{
  "input": "waveform_16khz",
  "hidden_act": "gelu",
  "beta2": 0.99,
  "precondition_frequency": 50,
  "one_sided": false,
  "epochs": 20.0
}
Rows from block 9 of a small CTC audio transcriber, named by matrix and row number. Rows with one number belong to one neuron. Each number is 128 + 24 x the weight over its row's rms, rounded and kept within 0 to 255. All counts start at 0.
After each neuron's rows are labels from the 100 clips, of 14976, where the neuron reaches its highest value: "loudest" is the band of the loudest frequency at the time of the peak; "strongest on" is what is common among them. Only what is clearly more common there than usual is listed. The data: telephone keypad tones over noise or synthetic speech.
# fc1: MLP up (model.blocks.9.mlp.fc1.weight, 1024x256), inputs 0-255
# fc2: MLP down (model.blocks.9.mlp.fc2.weight, 256x1024, transposed), outputs 0-255

fc1.571 [128 144 110 127 167 128 109  93 128 128 129 153 146 128  98 176 197 159 143 128 118 132 128 128 144 149 128 128 128 128 150 146 128 128 128  89 140  81 128  96 128 156 114 147  80 192 108 120  94 118 122 128 128 128 146 128 114 128 128 173 128 128 159 156 101 143 171 128 106 109 160 128 128  86 128 153 128 121 169 128 111 143 109  66 128 128 103 107 147 156 109 133 128 117 128 119 134  69 118 107 128 158 162 105 128 153 191 161 144 128 128 128 132 128 170 107 128 128 160 152 101 127 122 162 114 128 128 149 120 121 128 113 121 143 133 103 162 147  93 172 128  65 128 128 128 151 142 126 100 128 128  82 128 128 128 137 128 116  85 181 166  96 153 165 106  88 153  91 130  79 128 142 147 128 120  65 104 128 128 101 104  84  98 148  74 128  69 148 144 171 156 159 107 128 112 142 152 104 128 124 146 170 113 131 122 122 136  98  97 128 113 114 158 147 133 174 106 123 115 113 150 113 105 136 136 157 143 150 128  86 117 116 151  95 128 150 159 125 139 128 128 128 155 148  98 126 128 180 119  97  99 101 128 148 124  84]
fc2.571 [128 124 128 128 128 151 171 129  94 133 128  81 128 128 128 131 140 109 146 128 128 128 104  96 113 136 128 169  93 128  88 123 157 127 128 128 125 128 128 128  62 131 182  95 128 114 128 133 128 138 138 132 128 128  71  81 128 128 110 132 104 136 162 125 144 117 128  73 128 130 128 146 180 156  89 116 103 191 146 176 173 171 128 140 101 147 128 128  72  88 142  92 140 128 128 145 128 128 167 113 150 128 178 113 125 128 160 154  57 128  82 120 104 128 119 128 101 128 154  92 128 124 130 119 127 144 168 107 128 183 128 187 138  62 140 128 125 162 177 128 106 128  89 133 128 149 128 124 158 129 161 106 142 100 128 167 145 148 128  93 128 151 128 143 119 105 104 119 178 155 153 128 131  92 148 138 128 128 128 128 127 147 124 151 128  91 138 130 147  96 113 128  76 160 120 131 128  94 125 184 128 128 128 128 168 154 140 152 117 153 156 128 117 128 161 128 128 128 128 115 162 109 128 127 128 148 128 136 128 113 180 116  89 100 155 121  90 155 128 142 110  93 186 128 128 118 101 128 127  87 144 128 144 102 126 160]
loudest: 500 to 1000 Hz
strongest on: key "6"

fc1.69 [128 128  95 169 120 128 149  73 158 146 167 128 128 143 114 128 164 128 128 121 131 113 143 128 192  82 128 129 128 144 128 128 149 145 128 128  99  68 183  93 123 128 179 124 145 123 128 175 128 128 169 133 147  80 131 128 128 106 105  81 180 117 157 128 149 128 128 186 128 143 129 124 103 171 130 145 137 145 128 161 118 154  90 119 128 131 139 126 125 164 128 116  95 128 166 135  91 128 128 135 128 110 196 128 128 181 128 163 144 128 176 120 127 134 151 136 112 148  94  99 120  88 141 140 128 128 128 121 128 134 128 128 128  98 128 149 128 128 128  87 156 165 138 128 135  93 148 128 128 128 117 160 128 175 100 128 134 146 103 128 128 128 185 128 110 128  87 107  97  83 170 110 128  81 148 165 110 115 128 153 128 128 128 112 101 128 113 110 128 152 138 128 152 124 128 173 128 128 152  76  83 128 118 117 155 128  99  71  81  91 114 117 128 128  90 128 183 128 145 153 140 163  83 139 105 100 115 128 116 128 141 128 162 128 128 163  70  93 128 128 167 118 121 101 128  96 129 136 128 100 128 145 147 101 152 128]
fc2.69 [161 128 144 144  90 111 133 187 133 136 128 115  93 139 128 128 112 128 146 143 128 115 128 104 127 156 128 156 131 146  70 128 131 117 151 116 117  55 128 132 128 128  70 133 125 128 153 107 109  83 120 145  88 164 107 156 110  86 133 161 138  92 109 128 109 165 123  92 128 131 128 128  86 128 128 128 128 101 135 102 128 163 108 125 123 138 153  63 128 150 120 142  95 136 109 128 128 132 128 148 128 146 164  72 142 128 128  90 128  83  60 125 115 103 108 128  98 123  99 128 148 117 128 124  96 173 159 128 164 102 128 122 150 112 140 146 164 112 115 128 128 128 157 153  97  85  94 136  32 129 110 107 128 128 128 158 120 128 128  81 157  99 128 128 161  90 100 128 137 141 128 128  94 120 128 128 142 102 164 115 156 128 172 128  93 154 103 128 160  89  90  92 168  72 112 167 119 132 118 139 128 117 128 100 137 103 128 176 152  81 128 103  90 128 128 128 128 152  99 110 149 147 128 128 128 116 128 134 160 115  81 175 128 128 131 117 128 155 128 114 128 153 128 128 141 143 138 128 128  90  87 139 128 161 122 128]
loudest: 500 to 1000 Hz
strongest on: key "9"

fc1.482 [103 125 124  93 105  94 128 128 119 128 110 128 158 152 146 147 108 128 146 103 128 104 128 135 128  92 140 169 122 104 149  98 128  72  99 148 127  91 128 128 128 108 128 137 128 171 101 148  89 128 120  95 128 123  85 128 128 128 136 142 133  98 149  85 128 178 150 128 128 145 119 110 128 103  83 128 161 156  94 132 154 124  90 177 152 128 171 116 130 128 128  88 105 100 146 125 150 128 133 108 136 156 108 161 122 139  89 138 128  85 128 170 128 119 128 112 145 163 111 107 127 100 109 128  92 114 128 138 128  99  98 174 174 117 128 118 112 108 132 128 105 128 144 142  82 107 155 108 108 143 116 186 103 128 157 116 144 152  96 174 128 128 128  68 144  77 128 132 127 123 128  91 128  80 143 128  76 123 110 111 159 110 104 137 128  91  97 108 128 149  88 128 128 118  97 128 102 128 147  87 113 128 187 154 123 140 156 159  93 150 121 128 128 139 121 142 153 104 173  86  93 116 117 114 147  44 165 128 168 167 128 128  82  88  99 128 110 114 110 103 128 116 128 115 140 143 134 128 128 118 156 128 153  81 109 128]
fc2.482 [128 128 154 128 164 160  74 143 154 135 163 143  92  95 115 134 128 116 117 139 128 129  52 171  76 136  95  68  56 122 128 113 133 128 131 128 157 128 128 128 121 128 163 115 128 128 123 128 103 148  92 141  61 140 159 128 155  92 161 128 128 181 163 155 117  95 140  90 128 122 159 108 147 150 152 128 118 171  92 128 128 129  89 167 110 128 128 128  93 157 114 113  94 128 113 126 116 154 106 147 142 163 186 123 114 164 128 112 119 167 103 115 125 137 103 128 146 128 128 116 128 142 128 145  90 179 187 115 155 117  96  80 128 128 128 133 128 128 142 125 128 128 120 128 178 128 128 104  96 128 159 140 131 128  74 128 128  85 118  87 155 128 128 128 161 107 153 128 102 131 128 139 136 128 122  74 128 136 128  66 102  89 128 128 100 102 128 163 117 155 128 128  92 100 102 103 128 128 128 156 133 128 132 119 128 151  82 156 121 153 121 157 137  89 128  97 131 128  83 138 128 125 169 128 128 140 127 104 133 128 143 128 136 128 128 149 128 124 167 128  70 118 128 112 128 128 140 128  99 128  87 128 117 132 134 190]
loudest: 500 to 1000 Hz
strongest on: key "1"

fc1.72 [108 128 165 128 110  90 128 116 101 128 128  44 162 128 154 112 128 130 146  96 128 123 128 144 119 162  69 162 128 131 121 154 128 158 149 128 131  73 128 120 164 158 119 150 143 128 104 168 141 134 128 109 138 116 128 102 128 122 114 138 131 140 102 119  93 137 128 179 119 106 150 197 128 145  97 128 125 110 124 128 180 165 128 121 106 128 128 182 128  89 128 128 168 118 154 128 163 145 128 128 128 128 117 137 145 138 128 115 132 157 163 171 109 128 131 128 128 128 108 128 163 143 110 128 128 128  94 128 167 128 175 161 129  95  83  89 109 128 128 114 128 128 139 195 128 142 115 167 128 128 130 161 128 128 128 164 171 146 159 106 190 102 128 156 128 158 136 111 134  88 128 136 161 144 128 128 128 161 118  77  95 128 140 128 128 128  80 135 139 165 140 100 128 128 107 128 128  90 134  72  89 122  91 118 173 128 117 165 128 129 130 171 108 134 128 128 104 128 128 128  70 143 173 111 153 128 128 146 128 146 123 128 128 140 111  90 134  85 112 169 138 128 128 137  78 169  74 107  99 128 108 158 163 122 131 128]
fc2.72 [174 106 161 155 139 128 173 128 129 128 128 128 128 128 128 128 112  68 159 133 117 219 128 164 112 128 133 131 128  99 128 128 111  97 115 128 128 128 128 116 114 148 154  87 100 106 128 100 112 128 108  86 128 129  94 159 128 136 128 128 118 172 165 128 128 134 124 128 160  87 166 202 164 128 127 128 143  97  65 164 183 144 128 114 154 134 132 100 128  79 119 132 149 142 131 151 128 122  85  91 116 115 128 151 132  76 141  99 129 107 111 151 128 128 116 143 130 128 132  93 128  79 170 128 128 144 128  87 142 109 128  92 140 128 193 177 113  93 127 128 128 141 115 128  96 128 128 139 128 105 128 128 128 128 128 126  87 128 128 137 118 146 120 128 172 138 140 147 128 142 152 128 139 128 167 128 165 110 154 128 169 158  68 167 166 125 145 161 135 128 128 176 116 128 128 139 130 161 114 128 111  87 128 128 176 128 128 128 116 156  96 169 154 128 107 127 128 128 163 127 128 146 125 180 129 128 128 137 128 128  83 128  54 137 149 137 158 167 128  64 128 128 111  93 128 128  90 128 130 136 138 128 128 155 128 128]
loudest: 1000 to 2000 Hz; 500 to 1000 Hz
strongest on: key "0"

fc1.240 [146 138 128 136 123 123 128 142 128 128 128 165 129 128 182 128 203 128  91 104 159 132 128 172  89  86 122 143 128 125 128 128 160  95 110 149 128 163 128 134 102 123 120 101 136 102 130 128 117 114 164 128 180 175 128 126 158 118 128 128  76 159 122 129 116 141 138 128 136  93 128 152  94 157 181 103 140 148 117 129 163 130 119  97 156 128 184  98 135 113 155 128 128 128 171 128 166 128 128  86 111 145 126 124 152 156 108 154 133 158 131 143 101 160 141 115 128 127 128  49 102 136 128  85 128 161 118 137 128 117 145 107 128 163 128 128 160 130 131 128 116 176 128 120 149 128 137 128 128 111 118  64 141  95 128 162 118 110 165 147 149 126 128 157 128 167 128 137  85 129  63 137 128 128 145 128 125  99 128 106 151 131 128 171 170 119 109 128 159 128 145 128 128 128 128 179 128 135 132 122 141 125 193 128 123 128 105 158 152 122 128 102  93 131 163  94 131 125 187  76 161 128 145 155 128 128 124 128 128 182 131  97 128 128 128 132  93 109 158 128 128  84 179 139  74 142 128 128 117 106  77 128  93 128 151 128]
fc2.240 [111 109 128 123 125 103 103 128 184 130 106 131 128 128 128 147  39 142 109 118 100  94 128 174 128 167 128 128 172 120 114 128 128 107 112  70 130 174 159  96 128 111 128 124 164 112 128 106 101 128 128  74  77 120 128 128 122 128  87 114 128 128 128 112 128  85 128 128 128 140 138 134 128 154  65 138 128 118  81 120 128 174 137 113 117 148 128 149  91 128 128 167 177 133  65 128  56 185 161  99 174 128 128 128 120 159 111  97 171 116 147 123 128 128 108 145 128 132 150 151 128  98 128 147 128  85 146 121 128 144 128  88 144  57 144 115 105  97 128 123 143 133  77 128  97 128 163 117 128 155 157 128 118  99 135 147 128 128 130  91 127 127 131 127 106 112 161 144 174 128 161 128 141 128  99 101 124 139  98 162 153 134 128 125 142 150 138 152 128  72 128 106 128 161 148 162 106 150 113 146 128 147 122 128  81 119 154 128 148  71 128 101 128 111  81 139  91 128 128 128 145 126 166 110 144 110 128 161 128 158 126 128 128 162 142 112 147 128 128 128 111 172 128 119 111 136  95 129 118 160 129 143 123 160 128 127]
loudest: 1000 to 2000 Hz
strongest on: key "2"; first key: 2; clipping; last key: 2

fc1.28 [100 193 159 128 131 131 128 100 131 153 106 128 128 131 128 106 160 140 116 125 128 112 128 128 102 141  99 122  75 128 151 170  83  93 103 128 128 128 146 128 128  74 135 139 128 133 135 152  97 161 138 128 161 110 116  95 166 128 104 134 107 128 128  96 113 133 128 115 127 115 124 187 146 148  88 128 149  62 106  90 128 130 128 128  78 128  92 113 158 128 128 110 141 109 148 128 141 128 128 179 156 156 119 128 128  93 140 150 170 131 168 130 128 119  85 146 192 144 128 128  91 128 145 157 111 127 141 128 147 170 128 128 128 119 112 132 128 128 128 128 113 202 128 128 128 128 128 159 113 120 128  94 103 128 128 128 128 136 128 100 128 113 128 128 148 128 128 147 137 154 144 147 128 176  83 113 154 141 128 138 128 160 102 101  94 190 123 165 128 155  97 105 125  87 139 156 128 128 128 151 112 158 137 152 128  48 128 128 148  95  95  99  70  70 155 128 128 128 140 177  97 128 127 170  88 128 150 165 140 159 127 153 123  94 108 128 128 130 128 128  81 172 128 156 142 182 128 174 119 128 112 128 137 128 128 128]
fc2.28 [121 164 128 128 128 128 121 133 134 128 121 137 128 128 128 148 128 112 186 128 123 125 128 128 128 103 142 116 128 137 146 126 128 128 130 154 128 128 114 100 115 128 113 113 114 114  64 128 186 128 114 128 139 135 128 118 110 139 114 128 122 138 105 133 153 125 191  74 137 122 158 128 114  94 159  72 168 167 115 120 133  78 128  84 120 128 128 149  84 177 125 179 152 128  77 154 137 163 123 142 128 128 128 104 128 150 109 152 128 128 129 128 118 128 184 128 172 123 128  80  93 122 127 157 151 168 128 163 109  89 128 120 128 136 128 126  81  87 128 123 137 129  99 128 149 103 137  66 128 110 113  96 116 114 128 128 131 128 152 149 128 164 128 104 128 158 128 136 142 162 121 128 128  74 128 175 128 128  77 128 116 101 172 161 128 174  83 113 147 110 164 121 105 179 114 163 128 101 159 128 152 128  78 128 106 114 128 142  87 128 128 128 129  76 141 119 106 128 140 128 116 128 133  96 128 128 148 128 110 128 128 128 128 124 169 188 202 128 101 119 109  72 128  78 151 105 101 128 161 128  97 128 100 153 128  86]
loudest: 1000 to 2000 Hz
strongest on: key "*"